config.toml
arch = "conformer"
gain_aug_db = 6
spec_augment = true
hidden_act = "relu"
mlp_ratio = 3
qk_norm = false
layer_scale_init = 0.1
layers = 16
width = 192
optimizer = "adamw"
learning_rate = 0.001
beta1 = 0.95
eps = 1e-08
max_steps = 15600
warmup_steps = 1560
Rows from block 5, named by matrix and row number. Rows with one number belong to one neuron. Each number is 128 + 24 x the weight over its row's rms, rounded and kept within 0 to 255. All counts start at 0. After the name is the row's rms in percent of the matrix's.
# fc1: second MLP up (model.blocks.5.mlp.fc1.weight, 576x192), inputs 0-95
# fc2: second MLP down (model.blocks.5.mlp.fc2.weight, 192x576, transposed), outputs 0-95
fc1.196 135 [125 164 115 152 135  98 127 154 178 110 123 133 105  89 120 136 137 125 173  96  95 151 146 166 167  92 144 118 129 132 120 169  87 148 167 128  88 158  95 157 120  90 142 152 135 140 184 159 128 139 145  98  85 129 126  89 118 170 124 128 120 100 113 117 145 106 174 152 134 133 105 112 110 123 119 181 111 128 157 126 119 105 105 128 136 137 149 120  90 178 150 104 162 127 122  95]
fc2.196 175 [116 134 112 126 128 166 132 122 158 125 110 102 150 125  89 143 146 117 137  49 136 156 120 218 164 114 136 117 162 193 130 128 148 139 138 122 128 106  90 103 134 133  75 191 101 153 113 153 137 132 109  70 114 129 149 144 102 129 136 108 117 116  97 142 144 121 155 136 150 155 119 123 178 130 146 156 136 153 155 123 112 135 110 107 114 122 148 109 101 150 170 126 139 153 136 168]
fc1.197 108 [113 113  98 169 124 150 176 125 118 127  84 138 147 164 143 143 150 150 154 110 130 162 100  97 109 116 148 122 160 107  93 120 150 108 105 126 124 172 151 150 139 155 112 115 130 147 128 167  98 144 162 152 162 115 135  92  98 130 117 101 138 132 108 129 143 139 165 174 112 121 114 163 154 118 104 118 147 102 135 158 125 142 148  86 133 137 132  95 102 122 112 114  89 124  81  95]
fc2.197 108 [149 102 138 143 115 109 109 147 110 113 133  98 161 132 141 167 121 133 111 138 149 100 118 118  72 131 125 146 114  73 124  94 128 130  73 120 154 136  98 123 122 131 158 172 132 187 116  66 166 113 145 177 152 121 120 166 155 122 117  99 138 106 131 106 110 141  83 139 120 102 131 148 189 110  93 131  39 130 122 119  93 182 145 111 132 107 143 113 139 121 145 145 147 147  85 114]
fc1.198 100 [104 145 146 150 113 137 155 150 150 154 130 147 137 104 156 104 115 131 136 140 135 188 123 115 108 130 130 135 121 132 118 147  95 100  96  93 102 154 130 114 139  85 133 118 138  93  94 162 117 169 118  96 110 126 162 118 173 112 143  99 132 125 156 162 138 136  97 166 105 118 153 128 120 131 144 123 144 127 128 135 165 100 130 140 140 148 179 118 135 108 151 119 101 158  97  66]
fc2.198 097 [124  90 100 134 134 118 143 156 113 162 129 136 152 145  95 110 139 158 122  73 126 120 118 116  62 142 110 121 154 101 131 140 113 161 169 125 101 137 158 121 120 124 106 151 145 136  99  74 126 126 153 165 129 145 120 121  99  97 143 134 147 132 118 112 121 123 126 116 138 121 110 100 135 119 128 113 113 143 119 137 141 130 143 104 131 102 132 107 101 115 169 119 110 142 108 109]
fc1.199 090 [154 147 143 144 143 123 177 105 147 162 109 142 161 150 136 122 161 136 149 131 116 172 119 144 127 159 109 122 131 133  84 169  97 149 144 139 116 164 138 122 152 197 137 154 100 111 121 189  94 135 119 114 143 154 131 133 107 162 133 123 110 148  91 101 120 130 141  94 133 138 148 147 117 127 151 132 126 107 110 135 139 108 140  95 145 192 151 137 137 121 124 129 128 125  86 137]
fc2.199 066 [136 128 120 134 124 143 146  87 170  94 105  95 146 119 109 118 143 134 150  78 120 170 137 185  84 127 121 127 121 115 177 140 100 114 163 135 128 113 107 117 132 138 109  73 132 153 117 129 151 136 132 149 111 146 119 192 124 113 140 131 136 107 118 136 150 115 129 123 160 123 116 117  80 140 185 159 129 121 119 122 138 175 123 162 118 106 111 115  95 156 197 132  99 130 133 135]
fc1.200 113 [155 143 100 142 130 131 155 104 135 117 124 156 102 142 122  92 155 127 104  85 139 137 124  81 162 123 142 118 112 126 110 160 113 114 180  66 129  93 107  91 159 135 151 147 135 143 124 125  94 104 157  90 115 187 120 129 134 167 126 116 154 117 137  89 143  97 122 115 138 165 117 132 112  86 136 145 146 100  79 108 129 129 154 123 168  89 122 121 163 114 105  91 128  86  97  92]
fc2.200 137 [100 144 158 121 114 131  99 133 124 109 119  63  87 121 123 144 136 121  97 170 171 126 152 177 167 127 182 160  96 149 142 117 111 140 132 121 163 105 160  93  95 111 217 140 183 120 124  90 155 123 129 152 122 118 127 167 120 128 140 147 122 114 138 126 108 126 146 108 122 138 165 127 124  98 148 140 116 121 127 146 115 131 121 158 126 128 123 120 144 119 153 121 138 129 151 133]
fc1.201 102 [145  98 149 123 126 124 137  75 157 119 160 132 113 108 134 140 142 108 111 113 139 140 132 134  96 131 195 155 113 134  90 132 133 129 156 102 119 141 129  77 135 124 130 146 155 112 113 172 132 162 130 142 115 154 119  96 112 134 126 101 139 133 129  85 130 104 130  96 162 138 113 164 110  99 152 102 127 129 101 151 157 167 151  93 187 165  85 104 149 139 104  91 106 122 102 118]
fc2.201 096 [121 111 134 143 123 109  93 168 119 137 122  77 129 130 146 132 105 142 118 132 118 102  97 100 140 131 162 130 118  84 132 121 141 156 107 124 137  95 166 119 154 146 164 130 139 129 112 105  95 121 112 190 146 160 120 174 159 151 121 130 154 132 119 126 100 125 153 136 130  99 137 121 195 135 102 156 145  83 112 126 157  74 138 142 116 156 147  95 146 107 163 139 160 101  89 150]
fc1.202 116 [110 152 154 119 118 133 150 126 143 117 124 158 129 125 143 121 144 107 129 109 152 144 120  86  88 142 129 114 170 135 142 155 104 104 157  95 114 102 165  88 133 163 106 146  69 144 148 179 116 138 148 117 134 113 161 126 102 154 159 138 120 132  82 119 145  98 136 110 136 127 139 147 103 148 136 126 121 144 115  90 123 126 121 125  93 119  87 116 103 127 143 169 134 116 137  98]
fc2.202 141 [142 110 127 116  99 132 111  75 142 127 109 132 156 128 114 161 111 118 152 121 120 117 140 152 179 147 120 159 162 161 107 179 114 114 142 169 122 127 126 148 148 118 146 148 128 163 108 172 116 131 103 130 142 123 141 167 149 132 120  99 146 143 121 167 134 127 115 141 130 119  99 119  93 113 143 143  84  86 108  76 106 186 128  69 120 158 143 119 119 161 146 130 161 130 133 107]
fc1.203 103 [125  89 169 151 150  94 121  98 115 121 124 102 138 132 158 110 120 120 137 105 122 151 155 142 117 137 167 127 129  90  98 129 158 149 132 163 145 129 108 104  71  95 102 160 114 133 111 143  89 118  93 152 177 139 110 123 140 107 100 142 134 113 131 152 107 147 116 149 129 109 138 127 116 108 116 150 136 126 145 153 143 161 161 146 149 120 155 111 117 143 158 102 107 117 102 106]
fc2.203 086 [135 140 134 144 169  86 124 132  81 147 118  88 153 120 139 134 125 126 115 130 127 140 131  80 118 130 115 113 140  93 156  93 117 144 105 120 122 178  95 164 136 138 215  91 104 138 144  91 152 124 121 107 126 197 127 118 141 129 144 129 148 101 130 136  96 139 126 131  89 151 125 133 188  90  88 123 177 189 107 137 130 117 128 178 127 130 101 154 137 117 132 124 127 126 104  98]
fc1.204 126 [113 133 104 111 150 120 126 134 143 100 145 118 109 130 106 134 133  86 110 150 154 194 137 135  66 128 124 153  97 114 113 132 152 187 112 139 161 145 128  76 119 168 159 119 116 153 127 135 136 125 158 170 107  98 124 152 168 108 132 150  89 104 126  91 109  99 128 140 123 123 109 126 105  85 119 135 136 183 109 125 144 151 122  89 159 101 109 117 137  76 150 137 121 112 124 147]
fc2.204 184 [134 148 121 140 160 121 102 160 120 134 106  58 135 139 119 102 133 134 132  45 117 136 112  99 122 105 103 121 123 114 154 139 144 148 128 125  91 163  95 108 104 135  94 144  97 111 130  89 122 115 142 163 116  84 124 110 131 149 129 133 147 148 113  98 136 144 161 150 141 133 125 101 155 104 139 139 159 176 130 152 135  90 107 161 130 105 125 127 108 162 158 137 139 131 107 121]
fc1.205 096 [107 124 113 153 154 165 124 134 146 113 120 148 128 134 133 114 146 121  98 113  96 135 140 115 136 141 168 157 124  77 141  92 157 154 112 104 136 125 113 129 134 137 142 154 142 121  91 127 125 142 143 153 153 103 117 151  95 146 115 164 126 116 119 121 151 154 120 128 110 129 139 172 156 138 132 152 165 143 102 154 140 126 180 135 152 160 156  75  92 117 112 101 142 142 122  53]
fc2.205 090 [144 115 133 148 149 103 128 117 111 128 143  84 150 121 123 141 128 122 118  87 126 132 121 124 111 122 132 119 134 131 137 111 133 138 105 125 139 182 185 122 128 126 136 120  97 179 111  86 150 133 143 208 137  94 139 127 154 139 127 102 123 116 115  99 112 151 152 120 110 117 130 126 248  92 117 128 131 182 117 133 131 168 134 148 120 127 123 148 137 137 123 136 127 132 102 107]
fc1.206 127 [102 106 121 131 164 161 100 107 162 137 157 140 113 113 145  68 118 117 133 101 150 142 138 101  96 165 147 141 100 149  84 118 169 144 136  93 104 107 187 165 145 136  96 127 130  77 129 136 110 162 129 128  90 164 179 130 111 119 144 111 148 140 153 158 138 119 151 139 128 144 127 108 111 131 125 110 171  99 128 122 190 106 170  89 149 159 137 119 122 130  86 102 109 120 113 140]
fc2.206 162 [138 141 132 132 125 151 134 112 138 151 118 143 113 126 118 113 133 110 126 144 109 139 134 118 186 111 127 113 120 216 110 119 116 139 128 134 126  85 138 156 141 116  86 163 103 117 139 168 110 107 136 116 128  66 140 132 112 102 113 143 172 117 132 123 105 103 134 120 137 135 123 130 103 143 146 124 168 155 143 110 102 103 133  78 159 114 132 149 124 127 136 127 145 168 126 169]
fc1.207 112 [134  95 154 123 169 143 149 104 115 134 163 143 113 142 106 128 153 112  93 114 150 137 124 139 103 117 162 132 115 108 102 146 154 147 122 162 151 157 103  98  90 111 159 149 126 153 129 121  75 145 109 137 144 123  93 134 116 118 142 129 116  87 130  69 145 165  91 117 156 126  95 159 124 107 178 165 113 124 174 147 142 116 107 100 176 162 108 126 113 122 135 120 156 163  92 112]
fc2.207 118 [113 133 138 113 172 123 107 139  97 117 133 101 101 131 120 130 121 134 117 141 144 140 120 121 142 149 138 116 125 144 117 106 141 127 114 122 145 141 171 101 163 127 200  82 145 133 120  83 154 119 119 166 121  71 119 135 126 116 126 103 124 129 110 128 122 131 142 124  96 124 132 138 229  96 102 113 171 176 107 147 136  81 121 111 136 130 119  99 120 115 127 137 125 136  72 145]
fc1.208 087 [ 80  94 120 120 140 151 151 110 154 127 138 145 133 136 133 141 169 179 132  95  91 162 151  72 107 147 170 114 122 160 143 173  91 123 162 110 131 130 150 110 121 114  87 108 148  72 124 133  63 173 125 111 157 113 140 132 128 168 120 135 115 103 103  96 141 131 117 154 132 159 170 162 147 145 148 163 122 140 135  70 159 118 114 135 156 124 138 134 110 127 125 113 130 102 142 157]
fc2.208 058 [121 130 149 137 120 120 135  90 145 150 121 128 128 134 165 134 104 117 143 132 142 103 146 181 183 121 147 123  97 139 129  89 138  98 123 134 155 174 111 147 138 120 192  93  67 130 135 124 127 121 133 173 140 129 104  88 116 139 135 139 115 111 128  75 141 135 119 133 150 119 173 118 132  97 124 153 152 103 132 128 138 163 109 112 107  95 162 170 130 135 106 122 164 116 120 175]
fc1.209 107 [134 120 127 157 134 125 123 128  93 105 108 104 148 132 159 153 137 148 124 124  55 151 131  97 149 116 112 170 161 136 133 110 126 154 113 124 128 134  96 127 110 101 138 158 169  81 109 151 152 113 115 125 115 141  94  67  94 130 157  88  82 132 146 121 149  98  95 181 107 115 136 111 143 129 106 140  96 138 128 144 169 117 142 171 160 122 134 154 117 159 155 136 135 136  98 140]
fc2.209 110 [127 135 124 113 136 118 124 130 113 145  99 112 143  99 131  91 145 137  98 137 141 166 127 121 147 116 139 119 143 173 153 100 110 128  99 101 148 134 215 157 155 109 170 104 112 160 154  66 118 121 144 148 116 140 118 105  69 128 157 110 120 132 135 143 122 115 142 116 125 133 123 115 214 100 125 135  90 128 145 105 144 108 112 139 112 116 138 118 124 141 151 142 172 119 148 111]
fc1.210 103 [134 108 150 120 169 126 119  74 156 121 153 152 116 138 152 133 147 126 171 150 116 198 141 158 103 160 106 137 102  95 142 174 155 147 193 154 123 151 126 134 137 136 145 107 119 130 117 176 119 162  92 119 115 137 152  77 149 138 147 126  93  78 124 127 103 118 114 119 108  96 148 180 131 139 111 117 124 101 133 124 107 124 147 166 134 135 117 133 146 150  88 152  89 107 116 117]
fc2.210 101 [144 138 142 149 114 107 137  93 131 111 120 109 166 134 140 101 134 113 111  91 131 119 123 144 128 118  89 123 146 104 179 117 125 127 101 131 108 127 145 154 116 129 132 104 124 172 113  89 138 134 144 125 105 186 135 127 133 151 126 145 103 111 169  65 121 156 119 147 119 109 116 132  89 146 137 137 164 130 123 128 142 148 132 216 123 122 104 156 127 120 170 141 129 162 151 154]
fc1.211 092 [127 127 120 159 188 120 128  90 145 114 134 130 126 125 132 123 127 153 152 119 146 125 127 161 114 172 152 142 135 107 117 131 150 126 173 104 102 134 168 145 115 157 118 163  96 137  91 171 150 170 133 130 152 116 145  73 119 121 141 103 129 122  85 121 119 126 117 104 109 149 151 144 126 106 156 139 142 128 130 130 189 148 164 116 186 161 149 122 114 117 122 139 150 144 109  96]
fc2.211 056 [126 115 145 144 153 125 122 164 148  96 140 141  98 117 101 139 138 110 110  75 131  95 138 141  27 103 106 146 141 129 159 141 117 141 112 142 118 133 135 127 133 128 116 145 129 188 158 113 176 131 142 177 127 184 142 172 147 106 147  99 120 142 141 109 109 131 124 131 132 121 128 136 237 132 111 133 143 136 133 108 145 147 130 159 128 134 113 142 139 100 217 124  99 137 122 118]
fc1.212 091 [ 84 148 130 138 160 113 153 101 164 110 158 117 154 188 126 101 133 105 148  92 139 165 117 108 133 120 124 142 165 123 104  94 120 123 168 143 121 136 105 133 123 109 149 136 139 135  78 132 113 128 157 113 106 115 126 106 103 123 125 131 122 116 134 118 136 136 153 136 159 147  84 112 148 129 170 137 170 101 127 136 145 185 121  85 117 126 133 137 168 148 116 156 155 159  58 130]
fc2.212 080 [128 101 129 128 130 134 131 167  98 111 134 145 112 106 129 158 110 111 132 134 141  88 125  96  96 133 118 135 128  64 122 138 143 134 113 122 146 162 187 130 144 129 190  91 132 135 135 108 209 135 144 143 129 129 124 123 160 129 126 138 141 143 128  80 107 119 120 134  98 104 125 153 181 132  80  96 109 104 138 110 122 123 136 112 129 110 111 107 141 106 109 138 108 123  91 115]